From a checkpoint of a small CTC audio transcriber.
Model: arch conformer, norm rmsnorm, activation swiglu.
Training: 6200 steps, batches of 192.
Data: 26041 training examples, 45.7 epochs.
Rows from block 2 of a small CTC audio transcriber, named by matrix and row number. Rows with one number belong to one neuron. Each number is 500 + 50 x the weight over its row's rms, rounded and kept within 0 to 999. All counts start at 0. Numbers have three digits each. After the name is the row's rms in percent of the matrix's.
After each neuron's rows are labels from the 100 clips, of 14976, where the neuron reaches its largest size: "responds to" is what is common among them. Only what is clearly more common there than usual is listed. The data: short made-up English sentences, spoken by a formant synthesiser in many voices. In brackets: how many of the 100.
# gate: first MLP gate (model.blocks.2.ff1.gate.weight, 336x128), inputs 64-127
# fc1: first MLP up (model.blocks.2.ff1.fc1.weight, 336x128), inputs 64-127
# fc2: first MLP down (model.blocks.2.ff1.fc2.weight, 128x336, transposed), outputs 64-127

gate.47 031:501451577432594468496448515498475496605502494566552520456557470409447422560515429522521578417535465568466528495401546504461490451530641498430537433437544491519461512519467432389420422513496532
fc1.47 035:458569461493480461462591504430433574530494500496484489529495454462554440550422485521500500442554525586509515553410499470531481464585667481474502459540530496500497486477497424516577463583517531
fc2.47 033:513507558474552403443498521520486464573547482513525559537494491470521486445538469489561462484506555545558600455488477444529602447568532553566493518493553441476502551504468557436482470449474533
responds to: /k/ (71)

gate.181 087:420460526495453429519487578534423550493481485459489392533564440439500445470471450491531506563536488543427521534518510483491624472547592502542464448401516486454478525500462522498533485465471604
fc1.181 093:600441512482510454537519439531512543535578555544476651510478580523510498529522535502503494426447514503549583482462558512487366472444351498463574547584526485489520471531603503473556470495498444
fc2.181 099:557509544499521416561522485480511431450432523561478558484439463368419511545471527416440440502472484523469503556453441516456397491505453499462550503463512499454495434466552497502540562531452402
responds to: /z/ (86); voice: deep voice (67); "his" (45)

gate.8 031:496491416589457557481488625465544521391546462454522527524510611456471613362467479526428412512490581500510548564542460520566563471497557497473548438455473542554503486491500509424550424536466504
fc1.8 033:402452603620512489533532564466462467443493422490555440539481462524592513442433472523514417514511506544499444565539503493484443528555468487410434497516434503479476484477467511452558577542541514
fc2.8 029:489517507521482532510454415559449461610499552525448520483491561491497501623437479523544436467457537483514521457488507457406458421413419553482515512510511543453535454477467502492455510462548531
responds to: /k/ (89); voice: child-like voice (58); /ɑ/ (56); pink noise (42)

gate.48 028:439539442519447472512470504392428520514509573470613449556551543538541556544454458577488523431424514481509536474516485455450509517542560460434553453364531500459488559452481439588503354519534542
fc1.48 031:462539559604547506546520476570452466510548536502581539536512477491489448497494480503545469466441491492485528558459546470528510627388575624413531448521521559509391484560493578501466551521457480
fc2.48 028:482510501612577385432483505566571442601554470551531552491510469418537556529449506530601493453520452543539549524437531488509558485473418557472467505503405463457543551389457508518478423480534485
responds to: /aɪ/ (96); /m/ (90); "my" (87); /ɑ/ (53)

gate.260 099:437433454511566425539472564353485558543528500571554548579493456435441463471496468454589531497518500549459512526460443453492551536481529566420459464517576438518514528565460519538484417529474534
fc1.260 056:519537546604551519450593494475513511597436463501531474537542390531483471455532497476493511520486604470478495492408479476569561476513531538463485436585596552512521594468485520534495519499436506
fc2.260 104:522400555542505440530561501464479475556507434577506406519397465449482467557410522537511450447508418540510462541444423489503562428485524542512505551454367465512460489476511474482467457392512524
responds to: /aɪ/ (92); /m/ (91); "my" (85); voice: child-like voice (55)

gate.254 090:570528480501481459518526495564412472435536535544597511426414536526520551588454426487478529591499530479498521601493523435454445557512576479519568464405501505494526409514418521456578481481585605
fc1.254 073:475480522565547551569427425420591451485489446530516442532475462496454493438473547549467535397531479505471424426536441475428509460512435571445480483528540494471429619546507419471375535530445510
fc2.254 083:541424449481506539412435538438460444421411538573493524545531548522479518549486471459467508461513542577484524358465343499437486556460505464554393517466482472422421523456532455569517525456539423
responds to: /ə/ (100); /ɝ/ (84); voice: deep voice (58); "a" (41)

gate.319 145:427492457523539554570572468563583471474495416510484502455490509461461447545485585521415432561537588405515522497496460474520504518410499564458487600546483522485509554466546489498601483523490554
fc1.319 147:582554599528463444485446513474408539494495611522558519547472466484535520455505456487533499484532422576543474477559491504553545560473504432555548344422524544506539481490433518415392442507522450
fc2.319 147:529618520433503532506470526390510471461529499456466492496427433479393390451509481535547432533480527449580522582625462467514515511465460509539522472440554510520467478583438515457433481500499455
responds to: /aɪ/ (72); voice: deep voice (54); white noise (48); pink noise (29)

gate.110 180:469506511466460504514516517439541423468505495618458435484498481511522470499484532520415416545511525548499439528565482466558440582539425543567475497524452561614536534520549630467513463526484521
fc1.110 175:503457496479463516543434509461413643574464571377513469452488536445497496581520551504543517456551443466581473481443494522521550458453464567457503585460534446495413500509446469459410474490509513
fc2.110 145:462456435436514460476581558575493452449501570507558520496480589535488518473471519487515455510468513519442567546527432428367522419478448457533670559440569571483499513478509457510491446435453445
responds to: /z/ (79); reverberation (55)

gate.126 139:482565506502495458456442571520483456564500426445542495474530483548473492558568562598587453477477475478517457554486529559483378474510520463510492559582460540553500491428585580513484467462457481
fc1.126 132:463482527495593489525573540524483514485468603538492463509539474467541492498396473478477577466446477494547457478489525493480590561495468578508530418513555513455493508601449521487489462651466505
fc2.126 132:540430452364569489464526547464449490520502558470465481492475492418489507488489484530426505456433460542569582481429418504453394581474477585498509469422482484498434450539586536402468426528481406
responds to: /aɪ/ (94); /m/ (67); "my" (56)

gate.4 118:462506555564534485499549491457505557542541468468514502484464486527536449520443477452466602398515525576366540467363546534399438420623498474432465494500450503487469502558559510512491493528510605
fc1.4 120:501508434478494557488491448601523510499453547506496530549477557462475536486561541569496382492574432387602483536589487507562578517356479516533517495495573516513496527458407446421447484497536416
fc2.4 143:452507363474449512514328509461473496464453473469413479421476522438472498467516514459524517535577465395556481533489505610499504521488502494539588542543489453487561447496475595470549405564475440
responds to: /aɪ/ (84); voice: child-like voice (72); /m/ (66); "my" (54)

gate.54 026:476478416467506492462596647488425519481472553540525418488413490466480371508453447509488475410469462507541479486549461568454503388551426550524553495501528475449446534560564491529555564481514541
fc1.54 034:535574450490443457460513438496439477518426509498538530429436521504497475555477529489563394471478471511500474502471560468486472483567568511511513548461495557551536601584527415483603411434569489
fc2.54 024:485535397514638440452502425526538573521484551421539534498466526530513478443533456558490508507505577493472476405535569409536497559553527534423464415516412516590446571483445476568468544535543441
responds to: /ə/ (96); /ɝ/ (81); voice: deep voice (70); /ɑ/ (68)

gate.136 140:546473565573545492468518486487429415487407519516440526500539521548500451404438446535526474571549517542493464591493447557634525512403524486546484448533500630481546458529534574548554480506484440
fc1.136 139:477555410455518435534453493457519656544527470496556497479514517493487594503573512492470517417477471434494520431506465435423466478504498454391429522484510389432418558439498467491465543493501542
fc2.136 135:523517421475425458549520441442520429490564577508483407492506394489453517476446462477400494524463495516478538597450572507526523433509535504457605641390523463452449429474499469481476454556473482
responds to: /z/ (83); voice: child-like voice (69); pink noise (34)

gate.246 147:477550474491529497526501506511475510488505413559537545420488501554527492408466491488545490447528428626425394543493488440487490469542461493448560363507537472528587449447449535534500523505493495
fc1.246 168:485509507431508450573425480528514605451457473508592599434549472545565481455471468494517535425504498577419427478352442488508497535582461551522512537486583477500539500493477580494506550544556448
fc2.246 147:512550510563482507472540494545534468556379524517410564439557511449445556501441481555477411513475505422414492515481451497450494563509546473545427443552554438539529534506524524438441507520624444
responds to: /z/ (78); /ɛ/ (77); "where" (43); "is" (43)

gate.280 107:510527509493435512446480441467440482466566490593515496446551447451554482448523532489453470567543453581564417526468490508596450537571514520572415528517452620537560519518423460493529466494536494
fc1.280 129:472455520563488488575484558505548470478481525450560540514437563526483518548538436573573529473453504409526483377499485507393479531464526536412540459522559414477490494447578480460561559444483478
fc2.280 116:539482489433520510487453525561467359411554601508452478461421475506546464447443514418554425482535500495529509576488495495430476491422486565480501555456580513509503400570559503478458520410484369
responds to: /z/ (89); pink noise (42); "was" (36); "where" (35)

gate.268 157:479498588604546534475481412579549483512558517442387485469474446465537562570464491567442471559464509541505560473432534390435433451451506525433436550511519508459506488478472549554479679499545453
fc1.268 190:474516398399362429586509554449470540438515484569570532540550580501477534476516520430536542501542488501483502481547422567478591517503527475533515433451466384491533552502521403506558398476477530
fc2.268 154:516532500470457429365593508466549468505492489585405578475529611621469503488523516542533581449509425511447448435595440494497378451504496479477483488456467564486564498455507567505465437509508520
responds to: /k/ (77); /g/ (44); rumble (27); mains hum (26)

gate.148 017:478487560438456483515439436549470600443525464559522543520418496486555463573547422502519542487416472510538497442454555466406487463399449527483564446439553574471494507524426484412570504514456483
fc1.148 035:498467545468508458485498495583514503476414545471525471575477437538476542547545615479476530334502455545464537518556570496551540452520544530495451492507438530493542443552468564496546454534441445
fc2.148 025:555644459534471472524459436433504520523469650513546476465550461542468421479434556450434555485453430589503489539474517518480562493458391524568426548497488449519491438520464497484438558459517558
responds to: /k/ (94); clipping (32)

gate.43 107:503504491522519544556546519493369512450577465468528513542494545474502454565477484571520473422491528471454652471524491493496541460431412575519512494578502450576534580470452449436481520484499520
fc1.43 099:467428432464524529369484556498534527535520469517444479457539559563521495522497528461610530511490502524521416591461520461541468519609506416407547433414435584498404508492514511515442433535498502
fc2.43 116:553413560478532475492521502466531483440446464570445524528427515475471498471521521461534503437451453537494469528577467486501418537544484424448507517362517479511507462491508520492576452564507432
responds to: /k/ (97); mains hum (32)

gate.209 145:567565531468588529490423505498466417530548542425478437434545550480550488530426479619574515518551527467545528483514468489511474576500502528519522443510590460513532424555472444485524527485525549
fc1.209 144:561497551466625533453431505578476427587533528435442497408486528499534510461430503534534517531554530475600537525495541509462469529539479501540459489482621532472525404518508384476485519499538517
fc2.209 137:491557440590548613490442478617505465579498472493509463574537485531451460524458554471448544460628528516515541500500573559444491535549464489419517445596517453567453572561510476441536455546478475
responds to: /aɪ/ (69); /aʊ/ (49); "our" (33)

gate.164 149:467549452461456571535448511499413434471521588497552521558423461588472457478429420512515563440509457510484377524424522500595499564489518605463549404522481416557433509505495540482538474510492447
fc1.164 148:488589524459464520478446529461484493532497457530570604484477458544368489483453413472542574492414486447409369473474497473564564562494482566510573571511468432541464513475524555564527449440487463
fc2.164 144:491408440468515445530439536451535407534413506480486515469563542574514501523454473540458611525458512534503336538466517586382435476479484510520503416538455529484477534432498428525454501432595515
responds to: /p/ (100); /l/ (87); "please" (43); sentence kind: request (43)

gate.97 066:486634513570522482483586524515479486486522560535540479644508473550526488565453482471478426489454409465554537501499471452442494562528503496474577513489501448540427504494582531487448519527438393
fc1.97 056:468443453520462584511453519495513507515366472443428460421492428458522464422480499535551552520500602529352478493528431516540511465542456576614556424539526464447518469452455535504552505481564550
fc2.97 056:469435514496425479476475571577555492489474577486521581589425561534551625468556488491565466372533522564573538534439454513490464508629540494450555458473492516413498487494491450408446520473422460
responds to: /p/ (64); /ʌ/ (33)

gate.263 040:543519435463441437545556372553511479529445521444462477454433502566468486472536544505413432479596592505451539508491463576469418471494451519583529423414520473550610513487433512580562525571480474
fc1.263 044:460460569620566531473379609521508526543499450471474468508481512505527499445396557463470465439544505486550480549506482522463540497542556491466428543475529595524450474554584431487473393428520571
fc2.263 039:513428581483474446499453585460546599524461512540486482560485480520519490507484454595503543449516520479487479445564579577449503556496614504502436545499548546384546476417560498555463435456507498
responds to: /k/ (67); reverberation (54)

gate.38 152:446490447509480447517472491522470561529517482466526476435570535559514547516633566482478551464467549456426468492485426604408539595476522519481549595503491479513476467578562541563540522545512479
fc1.38 147:527446506528520540449519501474526554514559539524509526573468444543559467520401481506503488436467487609514514474427573473552502375549435438488464470512490523427471557446491523477479477473541489
fc2.38 149:524454523364493376465462503389451412470535474464524411482454482418535513470520499498555548511551438544483532459518477474543487459422429485476515537511484615463534529547512441522574510404479431
responds to: /tʃ/ (44); white noise (42)

gate.56 069:590561416531561538414482446515471385485442463558499566452456514494432463490410454496494523410509500489475386496451504444577577545490470440516592524554374512504428508557523533507458415468429540
fc1.56 084:502526509546543556444473450523460446431493489538502535478487503515440430490442486506472579488452537379459407523570468461507463520442501549550594536490436440517459469597534553496457447548488506
fc2.56 083:584485482558529461579572498572440537505485496487446557440534592504445413471543463536454524493436554510470319462426443559508483523506509541519466408541430560490556563515479540470592521547471418
responds to: /p/ (74); muffled (low-pass) (28); "apple" (25)

gate.150 148:517427533599459509518532419493486429518491575487490468418441426503423454492572495568584415526457485384445548460537493446561454533510497515517532532444459521494477486484489458537501554418539541
fc1.150 162:528444529625475551534553440500473413481473560484492467443461434486452462466554461554567409508434513419422531416541524442592459520472481476523544565458490515540455468466461481520485536367550584
fc2.150 157:488442493491524519511516499484553531484543503489558460524509495527557497471508389475479521472564563507580484413426541476443586516454484511566549488609505415528443482380365518517471443471473626
responds to: /k/ (99); voice: child-like voice (65); mains hum (25)

gate.335 106:564467475558527433538492499402518531519586499555567585492500408499492536579631492441476501584457522499436534426449379449454542534554526556485549640483538448460508468494490540575593594470464476
fc1.335 100:500547458538495527488453484498533461487431542492528397516539506478501500433445496532543490440537469453528547578559611469574485504384497381495430407462479552556527477493497455479373420554485475
fc2.335 126:526522558411517531546429549504564453424534481495500485534524590457508411478485453563525470462481556480517544515545503459488478581471473392553472449418443578471378507511517560413512522504508481
responds to: /æ/ (92); /ð/ (83); "that" (71); white noise (39)

gate.215 099:488526434591418462451496521509524472593544520511447500458581572565518541439532433462484541569515438455448531588505474555408473566437445554528590425399572561508509458547505462498398440613539505
fc1.215 096:467519481584497440491526492474524424572509553544526503465546503526529516500512434464458534556481425448481489542484523602522506516519503535548541466416602516439477440530536530511449449604510532
fc2.215 103:487482538550526493392555476562477554526451523567529513469610585613541477477467428476455535548513514535540472547515526590548622582483522551479594454511526420495488523455491471492445551442587562
responds to: /p/ (60); /ɑ/ (58); voice: deep voice (51); /ʃ/ (45)